{
  "model": "contrastive image-text model",
  "dataset": "rendered made-up planets",
  "train_examples": 97500,
  "image_size": 40,
  "crop_scale_min": 0.8,
  "horizontal_flip": true,
  "translate": 0.06,
  "tokenizer": "word",
  "vocab_size": 28,
  "loss": "softmax",
  "embed_dim": 256,
  "encoder_arch": "densenet",
  "encoder_norm": "batchnorm",
  "encoder_activation": "elu",
  "encoder_depths": [8, 8, 8],
  "encoder_kernel_size": 3,
  "encoder_stem": "single",
  "encoder_growth_rate": 16,
  "text_encoder_causal": true,
  "text_encoder_width": 128,
  "text_encoder_layers": 6,
  "text_encoder_norm": "layernorm",
  "text_encoder_norm_position": "pre",
  "text_encoder_activation": "swiglu",
  "text_encoder_mlp_ratio": 2,
  "text_encoder_head_dim": 48,
  "text_encoder_fused_qkv": true,
  "text_encoder_bias": "none",
  "text_encoder_qk_norm": false,
  "text_encoder_parallel_block": false,
  "text_encoder_inner_norm": false,
  "text_encoder_positions": "learned",
  "init": "kaiming_normal",
  "residual_init": "zero_last",
  "optimizer": "soap",
  "beta2": 0.95,
  "learning_rate": 0.0025,
  "beta1": 0.95,
  "shampoo_beta": 0.95,
  "eps": 1e-08,
  "precondition_frequency": 10,
  "max_precond_dim": 1536,
  "one_sided": false,
  "adamw_lr_other_params": 0.0012,
  "gradient_centralization": true,
  "max_steps": 3200,
  "batch_size": 128,
  "epochs": 4.2,
  "lr_schedule": "cosine_restarts",
  "final_lr_fraction": 0.05,
  "warmup_steps": 640,
  "weight_decay": 0.1,
  "adamw_weight_decay_other_params": 0.05
}
Rows from block 2 of the image encoder, named by matrix and row number. Rows with one number belong to one channel. Each number is 500 + 40 x the weight over the matrix's rms, rounded and kept within 0 to 999. All counts start at 0. Numbers have three digits each.
# conv1: bottleneck pointwise conv (encoder.blocks.2.conv1.weight, 64x96x1x1), inputs 0-95
# conv2: growth 3x3 conv (encoder.blocks.2.conv2.weight, 16x64x3x3, transposed), outputs 0-15, a 3x3 kernel for each
conv1.9:569416464486455540552450487480488457494538493455500464470531468471470479567507480500526549501529398542511539484525542533498415478480507445545528399531421565502525497485511447485529460475492423541485468517450476494437512482572514453501437542535549440522588458493458544450472517448501546450
conv2.9:475474519534449520525480499421448470486517508492614514485443511436425500538509518514648448538477476526496549445461582470577445521535474511493532497518490485499514527498554512529493404503471418493593526479511530507465450437532515505494434550554500532466529504550566519587584477527521531549482531448454476516548486485508531526517479447569373486506509493477521505457456505532506521416426460449530476497540491527469545474460435503547474
conv1.10:427619435528443510406477483526521491524536464520529443512467547547500465464479468554415475536490522530558454442494600486450533559503509471474517518601462436561433524496548526535518522515522503537494450466461509524539488506595436534543514519547539503518421474464520449548578528507494441586
conv2.10:467507563454524491466455547447489447467515501463525494532490457488479480490503548560367474451599564483553546498512469537536463491463552458512473584498503460537522482497482545547504448519512529452502511555446449535470501439442457565458463507499504529529500509466521375457555450455512474438511500500516516481573536467511449514465479560539478502519476451492537504503431428505502511472485516504570464454488440496470496525469464523484480
conv1.11:520476489537592431461478470559485501545542465509506542509528521539434430460540568507539527543492526536490436582521514486523476583554472560553583492423523408436460509478436503479511445511439461535464537466518538414567531527530436528435466496529471524539498530514513561515448427562514530457
conv2.11:553465500422565573410529514521534457449582507552390552470528550527450524439465473526508489479530388534479470540452509482426514526483506482451486523537533486518486536396462511533501575479521453496462438557487485504552575483475522517514491509491520572474545491525482526464425496464588498558544415562484467556441514471535551503497513437516467560512427517468530469528545516458503472522507561473564484469554505528503474492485519593407460
conv1.12:523471488513537584558517524476443480570457503462487562445546486511539458488583533480488461429385449484520486503499493517499507519476470518478501507470432498486438468446518432518515515478541432598486580499518539526469488503500531570518529490529503498505480482531489507495536480481464530475
conv2.12:447535548501505566485505463460465530513501509564519488525498580563451499430539521463564486504492502478524482571455485519510528500528493481409438487463485532503524472500474541598458511522430461513505514454514457542460535532521533578486524546458449503499481452541534531434496437440525518475498534473503418433518487487534553529493539512498489412501463504509483551451521532485510517517468492547447484462434448462503524490495495495545460
conv1.13:473533502494613532441475477602492554518542538442565505527456589501509405487516464477468477510502460475454468443449434522475472539484489488474439483481589461558532559494478546576489460438493591524511561472440483531541453544480468520459524516523488469463441466430476529528560566475529501525
conv2.13:544526457511508492520432550503545515491444474517526519483453479548490557514479407483433416501543553526477486510489436499474464543454514479541481528543513494448507452470487530454475499510518477424502504505514536563480533501461530528517523478588562511545496475485546465558433504587515523526545510545558501543537496479480412481483505516505519522525485467415528563576463430477523517534556545485554427461490479487463511492506515526463475
conv1.14:434493505536470482472541542462439507533471463567488514516488499497476443527463521527438496515501501505520527510498580479549557521439517513496512511510466497513483461530550516493502565479524556467468479543532435528481477486498501516478447520453530584488442432463542496518533478481504486496
conv2.14:504487502568529503409487508474478532466551503513516530545536498521510495517532539547511503470464462457558493524507566512434531509517528457494491486487529504513503425525493514571535534583530528500490436561530456540552588429502519438503497539509512506546471430446465470521439454478523506431537508479561513441471445539441510542552459535447554505484449503540534534487529482570509465487473471452498567453526464580523584505458489450496450
conv1.15:424549447519532543506505597484470492518524517389506516452562556510625488520506444504533481555442407508583558516492453455496509503547600468515524547505560514518448541524509536537471511472488456439542474485493488517504519467492535493513492457519539505502505485507482522573470521467545472469
conv2.15:518495509491540498564513447501521523564477489480503494539549437479520546551542481473494486449524519508473594501477532465522467471507540495479503481544536457538552434550508531549462532525537454486585495461465561474502521522447459492607490506505515445548505467450523513486524513496468515458438553459505472465474485423510467472475521490572453497569527500477549478509511468492513564426536479507468507522457483482538509475506533450501452
conv1.16:439514541475503519519507609502482574531484548553531502556445538515501464555577532527466429499487559463477449489492487515520479473459545569521487474471449566551520470437512510534477466565468443587453506537502510511526437546511476530520492520492548563527585460547533465476511464480512467512
conv2.16:475445543515586482539509453501501537520534501498497449492543527543535529501550484559483527471496509473468524506478501496520547514477485561510516501523541527488521468465484512551558439500491512447466523466526513571450527512509500501469558415493486441525495568570472518442501512466528505543468509512530495445475509476536501444502467549523437499520506439538559497491540495490495465483406490535530540432512511513529466551554563467513529
conv1.17:524511515487512519477457516471464533496524428443465440495479526391568497507522431480485459443496530516451507450449537500510453480463508576450467537491477464503484418507515567523537446485472491492513442499525503472571475490516488432470539542475513447441518474469497520494528451539529456563
conv2.17:560540469464501481511466522475449492487467458425517530475470467585437496453495427388503508514560561440524473456498475510557461536533457450455472481487420503512539511506505469601515516497434522404477452561510406538437501497419485484535501496556428551460511531499516471522544446506495523470466648541454438512562541467532486456578440491508511439514541450474528549494506438478538533448568466480489522576492478464548564482449509444501488
conv1.18:502507518535528480527508499474506510464546458450545462492515474485506538480578526557475515499544514537502510522466484474538544440547513477531487469469508481464496528506483464562534485484533490483529542517517519470439443536496453467503433473485524454542557555477460539517449482400481476472
conv2.18:494454438510476499484504575430497501559501534516481533510495533446539543548550484539578544513504501525450521495540471433443480427514421492547569494577568490527430531550471574499490418505396485493501566432533569536586494511510527490485468520503509526510491539464563571540516513443475471531544534460558541557490439510556555482535469437497481385555512455416487531467434564434461491465467496549545471564547496445536490478552493463458511
conv1.19:510528523533550418512476523512560464462447535497526509466500544535450516517476469496380524519519511505563497518511476494444472503536555461485475439441541550438496527528507482499512444411542483515541468448554490519458489521496532457449467484481400393501453449488521559455538526506546485474
conv2.19:521550540513590480472466455458488560544526516492531471417493481472457541513501561564479489470445472499438544496472529530489468495513504501490498483538488485506495487441517532537467527547485510466527519514420501523561542510522518530446454459518506477509564479520495537537543493481478578536502508604556497475507519519523520496505457541516488468467537466474504478528436506457463542536525540528545409511483458471615533450554481515484542
conv1.20:517486559511524550524534536501447473552469486585536468476540456522484465550554560512510510448473575557558526489473482486385539471509511531492509517488521485491475520443410450548548455498515507517477505560476443454420563416538518461531464521503534552469474519529481567511491483472511544518
conv2.20:513442518486465505521515455533442486557571467447499483496425503543490554513497556421528524514498505534455535557478510564478530509507531476480498527506509474497479496519505479504492527464497467557477505547474435485502510540464552578492472531489446495471471512540539598551618506488507550495449482460436478489580495496486540529488527474485512518497441528490459499442514504524552532517495554483523536456494585465463488509464414570519532
conv1.21:568498435503557549490521588529484489536508442476546542501552495471574511536470493515488477478525488487474591523522449582480388528457503465538453522519476556522507501441528512543559490500525458495542482478494474476514584514536504523429473539566536541461470553574590391501463395535497521577
conv2.21:508517390546533495447517514495444469503450460511465468565482410556530487461571498538452511500481474519453491479521498468503535474593409485463554478525439563537516479476516446481482494512566539487514467483488476533522456533458547464503534546523479490458547432501508530502413503490462521487486552469475499518539455481529504551547444568520491463457448568511549462459548435529528448429524428523490463568503531481523493506538483512574438
conv1.22:409501563483562515424518543517548545535450490542558537513434470454441455524532407472445546511476504544479499506487506470494508532530508537495530534480517499490542486526520458550555568522479447482494580493489508510511554549547499504448522553384413450430471526530508484501521438450521490423
conv2.22:555588434493504561519395490518582505548510554446501517522494524527489472474500510483522454503433490490527552523451516467537507480454561495481514537494530495467528435477484418521528510532556483546513543519373416484527474501529460433577532401581512553505524406458496533531455566458483505546500453523485452482517553514446561591455492553396587577478527489450493488465510474511512519463577496424450504491538494446580546519492527458445499
conv1.23:479439550528490489425438455458504486465492583527487497506481557558580477462550484507486490480421646449531456557492483434424499491536493554510569480529546442468480542456499506419493531444562535517533488523488518528521428474522505485484510496460498411481539504494427531394491525493389530574
conv2.23:497501457466530513499514486502541486508427482467538547424493584485501465520553495434547519481540461547476423493498428565439460560486503543507488536468459481505502453506500509483498546479445503579403438559539509536494478509455485576457552543454526482511531526484408442495421476475580548501477454564497433503562462528585482462506563504463508493559462489462538531489483464465486507502592491577534457430423469495496467512548465572420532
conv1.24:478467390541502536419429509465563508505498500578477453471418567434438515541471470481492541457532514471521521534517453515477394447558557442533519495514465523502524456441512520550474472558465497490517542543484434453522508559491524500556525524446511468453476494576490481505592473496515491551
conv2.24:527586519453530434497435488476463495439434502476560550512530484506448524587523433512496458506529506501521526475471445512529504554479485497464418475499554544467577487481469541452540499451498494532514492523528470472479440491441510511565518474511515447469558526507491468547517522479526545416514530494438526490506488486504439587478544471540495559454550513513507549447531481527528455470454502511485480562540529539616512508436467481458461
conv1.25:412556548532481383492457491605499516516499499545531536511463502490463425526491484450531454485540458480529547505478448529523503465543511412508491499497434489487497477477451490518447483539498548533500521555563574462595530538524496549507466466535481478498520549514537449545547540492594577515
conv2.25:476517532488463542502461531533493549404453448524465481480462481480494553490483450568484479482583533367459580441523495460454547521431516528563454533518505463442443520474462486440454478509509545434472450512453499483547467469535501426495496490446498563458482559441520478461516397460481455572575459560524531483517480516518479431476547430507518433512521442521473502497501495505452481521419528410565576472522481481483590520456490569394426
conv1.26:554508514534459500499535455515521528483460524519510587497474516561542515520435534536533500485468436487505579567522512479407503444489527485529498501533515528436528522440489424476427468502473484549439516477495593433478457506446552442503569460536544443534595477565527538479540576461510549535
conv2.26:471467525573413491525483425504537500502480471441495453499466546479507490513488499504499515474462511496420498494499533465524511548554488491489509537490516461480518459539475503491507496469519483449521513445558546493448553555495497484398509519472551548536531499546516462462510503506541491515401556479538485498527483581524447394538541536531490497521526521517518489496522567520476536500509559529514512513429526524432598477515593427589520
conv1.27:522458475465443501501442486475481475549556517486559546550503492445556539544498509506488553544553579535576569511470491531473550517523495564519476415542440473478467471449540503424415556489478461480517527538474481571483523495457546551497555480476514521448592535489599493534462500486531533546
conv2.27:507501459566503501560456489449449478521554514468484520570486500453503501489498485531562515439513440488497488509496467464487547556438551495422439518490545470456524487551553463537508554529476484451498479509492526509546476556491584543464525513429461514398594522546489508489460479493512479589520516560444518519467515538496481511440499492504530479515485470535492494530454484511528419498543420506489469506455470456545522575497506552443529
conv1.28:499499438556550418494476423496467492500442446480482506491465452483503538525533489525484509488481535475571488505480535511566536499458455508480488575472519546485422427460490524495429547526535499455499514565492453474522534516422561444504521575558542501542526512535488463465511571487524483465
conv2.28:407559484495474537580577538432469516436458474473516540484477526480528484543449517550549482503521536528526511543462501465458446410512520477511501516463526381463450493489474532465496466514579478487482497467471513485509491413406496499420445492434541475494506484455494467502546444457539463503573512508555503491495427593519396493524513480513513559495479531479535593387431505510536501472453460506462448546523457536503519513544563441482443
conv1.29:549524460470471578545488505523540563502553495501535500601514480461438555449458542600411533527492458457472471502461511513525504509525509507530508608447501503487515532526528499448523432525451495534483400459483538593485579539495475551572538515524455542552524440525466590457552497481408557539
conv2.29:477526480525524546523472470540471501496497471473434450521475586397494533494490603488575527465479489465569509594483470471525476382519465543500513490505503483549500496468471556498514539491467512431549487403558577533435411489503416537500531439485491503529498554338517536423576416554482490546491474567511368455473486528476546467546542486493544477512527456499425518476470533527542518481414496484506497566515580533476427421532490445532518
conv1.30:501504437535531455366478434571429506537523545596488534508490487472482440516510532497532517467433529471531615478477509474523523553463528541508557395465485578483540534499562518495541480491473536518547554529514553382560487548516543405471490537558551476488487518624492498459477528520505432521
conv2.30:541481476503510498450504497459553489494431501534472470503493507530515497523477460494560454467531449442522479539515512497450541525480494451451548521443505494476577542528555468447412556519502469499496490561503440515563517382533567418447555588467555396499511465477474486544416482480523471503542440501395550503553457517502550523530577537464510468544443517501528519520507503498449504436519544492486539466556489543542564481461532485472476
conv1.31:544455462523450537458499456489506536470468480546525401493579516489461472502504508482469550474539456468514449458535489369441528515534529442530583548479432418514376433470555517451478472526453476507451479497443538406517463488481454494490545503488485490536512571500484535596452468494469512572
conv2.31:471446509465480531436484502449408544473568511481501525579519483445491502592459452513529539459549492465539526545435481554517471552479497537450437524543490468472527518437503536458465506493491491497503443549475489511479519541465488536462456471480461577518525504495546493467535479525523554496505509456506466499496505512496584473511471444532431482552507530498512498529564534502517501513501516499467466562532515512465494572521456572427393
conv1.32:528560496553510520537437418393464533430542484460471511527402490444603507484521503457429460519351479499551539539453451513508568515527492519549482490475493493493493502483492545491468473533513543512408502506567580506410535408506496492499529501509532555475522465505523510472553436514532429498
conv2.32:476489553548425500608504424530488559436482477522565461525518512486403514492500499534556510487468524443531492507533458462514506472509475505519481509473517451504494470496471485468508565506508508496511485501572484489467472534486507462462593539469457511446581495528443461445475445439484543539488469527456476524498564523546558479477414510461492444525504503477527475485485519501488513464418587571481572439489500519450555427537483499500410
conv1.33:459528461535496480440490527467428472534437526525503515454478545574498459406522491491480519479502438545510518531529509477503470570469511501550522471490492513446539463523488572434520513523466510514525493439488452474495429509518536492514500564478462531507424508440487450466543484452529497555
conv2.33:569528458511521432433485556442540547506538411502513479511561447530476454501504591528456501512415594490567509491465468556518487544509461422485465501518490526533524451478472514549492543495489566489468459547474503558396532480435549548410531479490517509577456498490483508414476529452495522428535478459423505547392566548484555533502479501475508579501473532502505497513540489498396542449524512487498495505462466567553441516491541507549436
conv1.34:488567498503469495491425599555507563465518548495522446544493498522527542527490536549536509485504517525577528422464479535502522493481453513435492448488569482481590511510454457453473501486537465536519618481448409392475502480475401545486481521580476447511527531576517565481499507522514454483
conv2.34:524492485483498526493545484541510492518481524488532511546472503504483496557436588545532451532481498561519434503479517488465547540472499466459515514531537499512528469439528525527464565494500493463465502516451488581547531520509526501524481555433526433456478533489501572537518490463526470514530453563554510547476473496520536488518505561491432525472490470497474541564477500522488461464493469515527497511546530453486568523388574490514530
conv1.35:496627477441530554473431435552478469578520516475537533591568550510523563486454528462449496563502549526572477508514575495455478462494400507552451476559512470482540531546485541518463516560519468564534422495553543496468483419495475558509500554496486513510574502532546489519506459538494466594
conv2.35:473467490555552514488528428436473549499496452525506456565552586436451518496496407482539551479511483552506473534530499500482487504539464533502496602463454494475514489511492432482534528452506446545547503522570528446487466445518554537521448545473487467554521565465563480382528460395497471456493564599471477574518523550589508479556521517440509497573475472528450559447475491447466523545486454509497427497497496557555470443530538462521409
conv1.36:451518462512451508559401539438522452433465548470490521512472543431469531434498508474519488452542498486488575470498514507466446565457485547429509462511472544455542499521497519412463587543479507539516486551571508536479440562437482521545458538515454559460454510505523428539440532471512396564
conv2.36:435463475528504499492523516468535510546498485521482524570496489429551507498552495518384570453522512456546487515532480486544453471563482506452528477455500511551517455559537521557475470488419520411513488575417496521459450470556543442458560593353482506512476515555515456468547441505508474491524465508540487521449575513453482509531496553470435552510466535529566527509531508523469544550471442511548535448515531602583453524505567422454538
conv1.37:452495546482487542473444497478531504461554475449594492499522513502459419580494576505495563511498511530464467527473508486509493494518456594515481503511474475408550462544487488534541530517493417544498482546488532559510472502541500510482462451518449557466500498450414560474540516556538458470
conv2.37:460451537564552501488545471494520487492504527460482529477540533425428553475516534504494449473464483557486481485502543448414553510454556471532464520541524510476495504401498541469475477550505517455506537454502448553486486516494525473499509520501464465499521502522537502434508507421500499463469542487469391496500520492532480537502519541449526460494472527509507493446471487467516486542486552522462522471536508540500516422469445434485535
conv1.38:553526467575519551472444541514495497523498502521497436491500491472526451411515461514488482440484517448459484505491512448504454484502519446565551431492509518528532476536553511558545468483448518482561556481507552485472495476515551514476499548460445533526453472487549508554575485465590509580
conv2.38:509427536515482459456496546473547480446584546549491455513506448506489446494522428507458457432487560512536509534535462546514477458487439469463472485526489483554505488450476466498486490575499548472529494491451436550445505487514494520466529508503464489548442460492472528473492486538461530448471484489485501500489533447502530488492499475522521523424462551452470476441504480466416552436493479505552463541542521474521532482496509471491534
conv1.39:513541510475553490549543462530487559495476424464478493495431474465499516459521498532532508482505508506482415519502517485559540472544523562513511540512486512521605526508435488537511464516508481492556525423445500521529497432453412523442501491450457512485483498433547507536524408503485544569
conv2.39:494492445511511493501524520583517485489595499500494518531474488530532521464551490477486533504470523498541566478549455498564494542506449531514533500460453501507516529514490493564482480476497614466513460566519504490480518539510527578527521524554486540521533561459501494543541524546463558503479501563435508453515532541540483527492440529480493538502517509491437500497550513567523554514488480516518530501444498451426443528533499562554488
conv1.40:528505486466477547511480507494580543542464549489482461489465519517493483424568524545534484470436514438537512484498502523471474404522457567554483505537551489458527497514510497542537571568530511495472544496499461472443561480517526419542483547503507449479529451555550466487535491447477438505
conv2.40:506539489526491495604443439442471516569579454485542526490443508547517482465527489399516441508441596473530483570524464494470479494487507530492492549553511493535479499488484475558606553452508527472452518518543498485475483522472519515508539469497522486413455505525502521425534490492467460499506529607562510443518440481525552478435450514504482438568530416552516493434532512511493488513529471584525498470539483422536499536441542475529555
conv1.41:464536594470519514519507504494448492519581575471482543483456461507540516541554517570468476500463536484544477513452536523550489508563515517563495479559520482535531501533553482552476497452537491496521581446511490593511474488485481513455440474503517427489496499471460506461501431528475468492
conv2.41:512432475567559477461606520512507507493469552484480528481439542496474551484504470436501552528503539544513482482509536480447568533449537476459520480497469518509479530525468575584520458481477499479415425455464493482493517440493539426478536520463484507488555524490564555502443571519544468545572558522442577521471497516511469554538497425513468450421490510478502567485436461483527478509519493538472515500493541479537584511502503500484476
conv1.42:498503500462502520492556471542421562470500449520485492489465544536511594538532507585474478488514532471522448565442509514446478491519566520513550488492549507534487468470520423534536445454510420509464481536500506559486558454480455463537570558423537496500527475467493490490499482506532523557
conv2.42:522549436458523580520458424493421478455521549514524546538464496560512434513450536462528476522516499463482473500497487565490481470556481504515498487446497431471504467545475513495476524495467512523484520500542440418476482495478546590503471508493465468554551527507460553468480463551472542509472531515415520474459494546492543497535440449579446541487510452496516489459493495544520491440466475448548451486484487526516503430466475431480480
conv1.43:473506496478550465450519501418433495516531493476508470547542512509541511408555452537495504469484453499532487432460496506582535507469475453478498448506453515517504504461521493482452487451490492483482476423479476479506498552474452533496484485506497532474458530515483473500487431459469505521
conv2.43:519514419485562488458470551506496522453522492489506517514519530481489538486465497514486503499464488456578527520543538545522559537541564465454456488462488534493499449573435545573565504472459581548437497509531490570531520490491528482484551460496489511531548403433494500540569499500472510537533458499457581506465542547471387530498519458495490537532479473467496438479516500497450563467509446555478503422479528521483536571508534452531475
conv1.44:526502560429508504500463486493429487531546480547460465547455469531523499497418471513460492547555553449414504523453528471527528488542545508593502462518531486461427527525540450527616486451520450493464539425473483526568552462527600550437413432547497525509531421525511538517470422543444446513
conv2.44:644500410466552488452528566554471508507540521411401493422484479473478511502547445471502581478456545553489457438521539487485495496532494470487481520472479558457513458476525493558492527489496521422461457530451475463556567502472480491426473448462523505497550472474472454497455538456504544536542499442592570451587478426511484402480504517472503496562511510530506578501473557494422487516440499435507526515523499443495565457590546451524447
conv1.45:538492521465533567482478458481550524422478466457534519498484489501493503471502478476488490553521491554498551459453447548506544521479508503506430516548540451483444445429510469563532523439499501489508529488538496529523525581505581514464471464498486473462510393509462530483508452520466522515
conv2.45:531518468519482477484517498485489471475522491445551578532470455497506493576468536439521463544498517530475509560506427497514441458502474528470496524514468536512528521551523488515430500511459536515543486507464496492511503555457460510492496496463490519407515447565519492484526606449474561488427427511504462480543522453539477493498509443510482539476537477507549509527497500540462500489636459476569525569513486524517451483450436514547456
conv1.46:452518518443572481506518495575558515539530535528503599525484514523547506493502483504506471516439508531493532465518561517518507478541506519463538525547527484498479498480464453529459540518524502527466493445475535543520595485469478520495544471497501501477485495542420450470559503457469566493
conv2.46:472534515423528500449518529433540508494470515491604514520491506585465540546509526481526451565461505501498429475489493458431482489463570521501508511457496551502493444491531483551488531502538448517492512446533478464487520505519492559584473450526546441511526516533432451466490454501489441523528507548484536500561487446472462567453512578508484541532453433550502510481471480492515555470545561491490583443498532530440481552452533517597472
conv1.47:541448467432418597558410510417483455476481502542509571512527557509499543557534533476476501473541429523628533425500547563494479502488522527541526480523566534556506522511505555477592450469531506524495531526480484480542507544477428552462515568531507513557514464564481544502479522535466531572
conv2.47:534466505529456536471513544529444493503496459536607511548427530483498521501503595494568518553543393518562506511446464381525478562567469454476497513560488473516551514519469502519482474566468516416520483522531530470468449468419512528505535532506508440463434469502511576520501471437547551500511476436528494433447517494507512432507528492542487424483480554543524501536500451496530513494460522566503467486556523477531514488485411509539505
conv1.48:409495513564563552471480538448481483438461475524489471575543527484484514545543446501506532473518497500497561523444471446511501448504492496506438517543462509516502503493569455460546471525496508476442522516506536493541524519511484527504478457508404452396518471487496477493530495526477541414
conv2.48:507520525461471504527477470510472500410539557517524488498500478485453497529457496514449463521521464524512479523475553461595528524476546509482504526466489480474534474554502526489480462490501493505535511463499442497460455579473470515492512465497506505533505501521467520485464525424444548476457486525555525505542547511421528515455467499469473481467538518545480448550457509517457495452506466508506534508420473450514613468509489483419568
conv1.49:591480516451510472471455522475506431507467449501493565499467498492514491521439550498504556467516552567533527515509478420529538502469522520558516481480455449567534484551530509533413587512427543502442498518511499515438502541518505470485464431519476537594428546546402493564457501548527500511
conv2.49:446524553549490544481552504489513465549572438457549483478552502419510613518559554585490502505475565536467473469494486488488505524499520525559503516593422463550493446482468556450468495498464527581552514458441472525473507488511569463544532494468461427492410537452560510520445535497428563498490551462551465513484447477520421493482489454458529500404514566488501498481406522452427602530551488453461510486580537441530511494504496478556488
conv1.50:464532493478522506489455521504440542516507553464468527514427481432465493537523530497512525507546471509478498503493475490472485489455555504474391466537508455539474516530473416562457428476482453462500501491557511488483498526574521445496440489498542466582484475487437571517527549480421462539
conv2.50:470486524599474488499514461508534545531444507465514452530463544484536484469480483514476499496488513499496521511487503530457542519553479467523570529591524477508449488472483569508506508468500507560549525568486491457433465502477474432490481487484606543543436497410565514539410516465552469413525484471535531489515449463489478465548516507610474491551464478457571544555421502445538540444514529569545480545501476516551545522497477519443495
conv1.51:494529519478551471534422537476477514499484472490461534524485498499515458496525595525536432555448489489472541495463516464526467521535446485473468512505476459519466502507540495587496518497487499464537597501595462545440538523462494459418447430475495497466467541444569524518451447457482527447
conv2.51:531432405556518475507487489430492502473519509486409506503544567519400455456557509486497594447534550453447521504490446485443493515474474480535468518524547546541498438530422531575439565523479515559524432613474484371609468465472628504526537510496471545516482435488535552541475537478445469503526496511521418524442550553498472552544496478574512505549483585446518571498465477495529471510560471539452525477529479469483508539471497544445486
conv1.52:487570516591522481453526430473524527537553495481494599519511506483505526416471526483620535522514517487489470480503509500508465432444538463401455476470517532464579453510485537480470522534482497509510527525493509459522460436461487448625476510494528483504464552595555488490467508480497582506
conv2.52:484499482499472474535476470484555607412436517566439395487424485474503487548511554494482519630586480528486534494567481471512528527479483511506515501499492477510466546489503510498560498545547466468549446539491488468489368416510628484485470561506495506543440476445457476559441489456551531488541439461490538518508521542549543455526524523540478477498552465471464480474446496479499564463483489486527499457526515549513455487405570541440463
conv1.53:481495601469420513478488507471459468513498471529506504491462522525580535502502523534527536483476510561499553424472548470479500528517538518486560438523479512516511434477537555472468436522488542505552519500551487507488492456568465470490494497575482452521565524496505494501527551465519498513
conv2.53:498473503549532509511468525528482515512448532432542509488477512487483522472532482589429491499503523527451472514485538529473503501577474498493476469541535516514432436537534537572469519421495523450474530501476537522509493536519431506518461445476515478468501591525442444499569498515557543475432516550525415464539500571535439509485499515555418489527468493522415491489460439546469499477486553512478524554557517511483391542494489482507559
conv1.54:404522499501413437506465536474441489470542501521481486477469493445529543382502527500493507516482502540475531494489488504471448480534506513466524550523509483482433491506507540498497473494476464525482442515478485446521507443480399492530435462502527552484501464452504540499458507532500529469
conv2.54:439460514519561500522493552546511513504534519501473511503475530506486551448511520492473524470510528461529564483551476542518504479574551517540447514523493447502405494520501506542516492495453514494508527532455529380523482479546547510445519468446521491505545456425569489544562481460449482486533512475482494489460557475539500485532486504469448562564495537488449491464444488476559505490440559466546553458473476524431493445511497460495512
conv1.55:459528461535467504521498451457494521437520459600474516465506522516586454457485526511430452532408517431423530468498484519499494507523514490512503512454503459414506522543468475476466559449489473487487500466499508489519529424428468445536546502483462500487449491497548549511508479475454513454
conv2.55:465502494540528539439460531496498483483599510512435499537481524469452472495464495501538511490510533530567545458504498520538483474485546542467496473458493499533504472515432487492539542427509510574504501532580479501479473555504559512490520453481450541530495501495539507502581423538527502544529454438494569469502548477515490534526467575449514529506523498536498395540457534511541553500552516485493408494456492515431464462528521471464555
conv1.56:501445495443584495419499437560478502537510546479492465454572508574578516547511445530480528564440429496530538487546513549525552487599514518501465444461458535537479583503563510492538462515468487547565455483478510463534599453472470560479529507511495429539535498507535453516549499543519489430
conv2.56:470492493471529499564453558495431531470550561522391440532532522513413563485488468532547496487485477460454537455439547483528489490546490542480520508483501514481476440545529462528504493519468440524538430531536477505486534522530467475473474410557488447541527500420464570482457526491496453503533578472551522446508429443560489494481519535520432468548495452545523528447496541466469485474552482471447486555469497462482585485545555492499404
conv1.57:522536467537489378541494505472554520554468515532514460543556503515466494480523470508511470517554524519468472514555541493487478517464497524528470521509502494474523508458479462507629552560511500541525379461545505530508564462475448480529570489452534497543466476436471493565422433473509488601
conv2.57:505479478466574485507523529482535502536534558516450457526540514516495491493530515461441567516500570429497541562510481577529493519554451474517505486539476470472490524530447472528546613493488490544451467520483503462565493535537496510512420475511554541535440533503534534481522589471526494539442552476519501489515512524493523460506494489515548510519517472504487472502539493465487455535518519445521450464427554530495432526555504495625464
conv1.58:605493503454521518494510526587505428540461485491540463533527493531479521503470488495442532562511511534480404544490531530485550489455530560434364469503495470483478530482436516477505552551417491452501367486494458529505517400504472521481516449495454497556486490460525592437483566479501470554
conv2.58:549475481571513463496551518545498506543507476466465475540531480417465548526471462501483500434554521473500481571494426569481491480556490546498505532482488476481468438476511548476548542487533517484516398479461538504472524567446558603460420510526504505456521479513541530533519473531504479437512499627557400471612552480509496396515501500585454486552445460508480553523433444508502572490557496483445428515479432509491493488529532553534549
conv1.59:510497515466483454502551491485474518464527515430437478496527415492462521482454528559468445505519571530545524543463458520486582635523487494573538615507469476522550459555456484522550493468470434489487402530478472583539490466554535466450455472493505473441422425454500476462608476543478438530
conv2.59:579519432497461463547465511506492453569548518464440503482446518524496556490469502512444520529486586509465559503571462480548510527535477489502509453465407577554560496558565453541461560558447531466530552552468468510448558551490491547532465429513532537483545574469484400369567501516478567461397508493497485521526548483488435533521468529473465518500616486478546525512446494532487552482488499453528528496472543322564457483530462515612484
conv1.60:491550463521511494488468482526501494501519508502472535487466533540437494500477466520527446468463479480497493533461473508505493487435506455483528476512522488494583451460537498459504412490497508510494458533501499502528517513524523519534540514497496482477508560498493542564542468471444445476
conv2.60:580498498474479490523427427549508506470521483520487502514514486537456531525526422520497457443496533511498490544469425530551520481555530497452526500426498557465537477445489440428510427497521450547457516524586463541405455524536453561450521537438467582504539463472555530508532491593523437521542490444552500520512483481534475524457501492550575498440621500508455513545584548541473514516481553458485489519500524502466579450600553434428513
conv1.61:469430515441493427479490465540488477478493527486463532472453449502510526556519511483553526568497434613455548482443511545477494462552564548438491483540508555581485430518510452515511449525434521519585485484494593496514436464447503437442460527479580559578451443462482457530536476530485557484
conv2.61:510504508445477515501442549478548540425448539487538475548534478526546498575505552510469527558507487477487444499446484554523477603459465485517460505478487520527472518484484558537506495504481488514501510547556499459468510491504574573518528480525496494481457515440467464533516449472491562489494556466467512436488563505503518541542500464453455478495531512550484537483499545555529467541473494484596543526476507509551519540513493544462423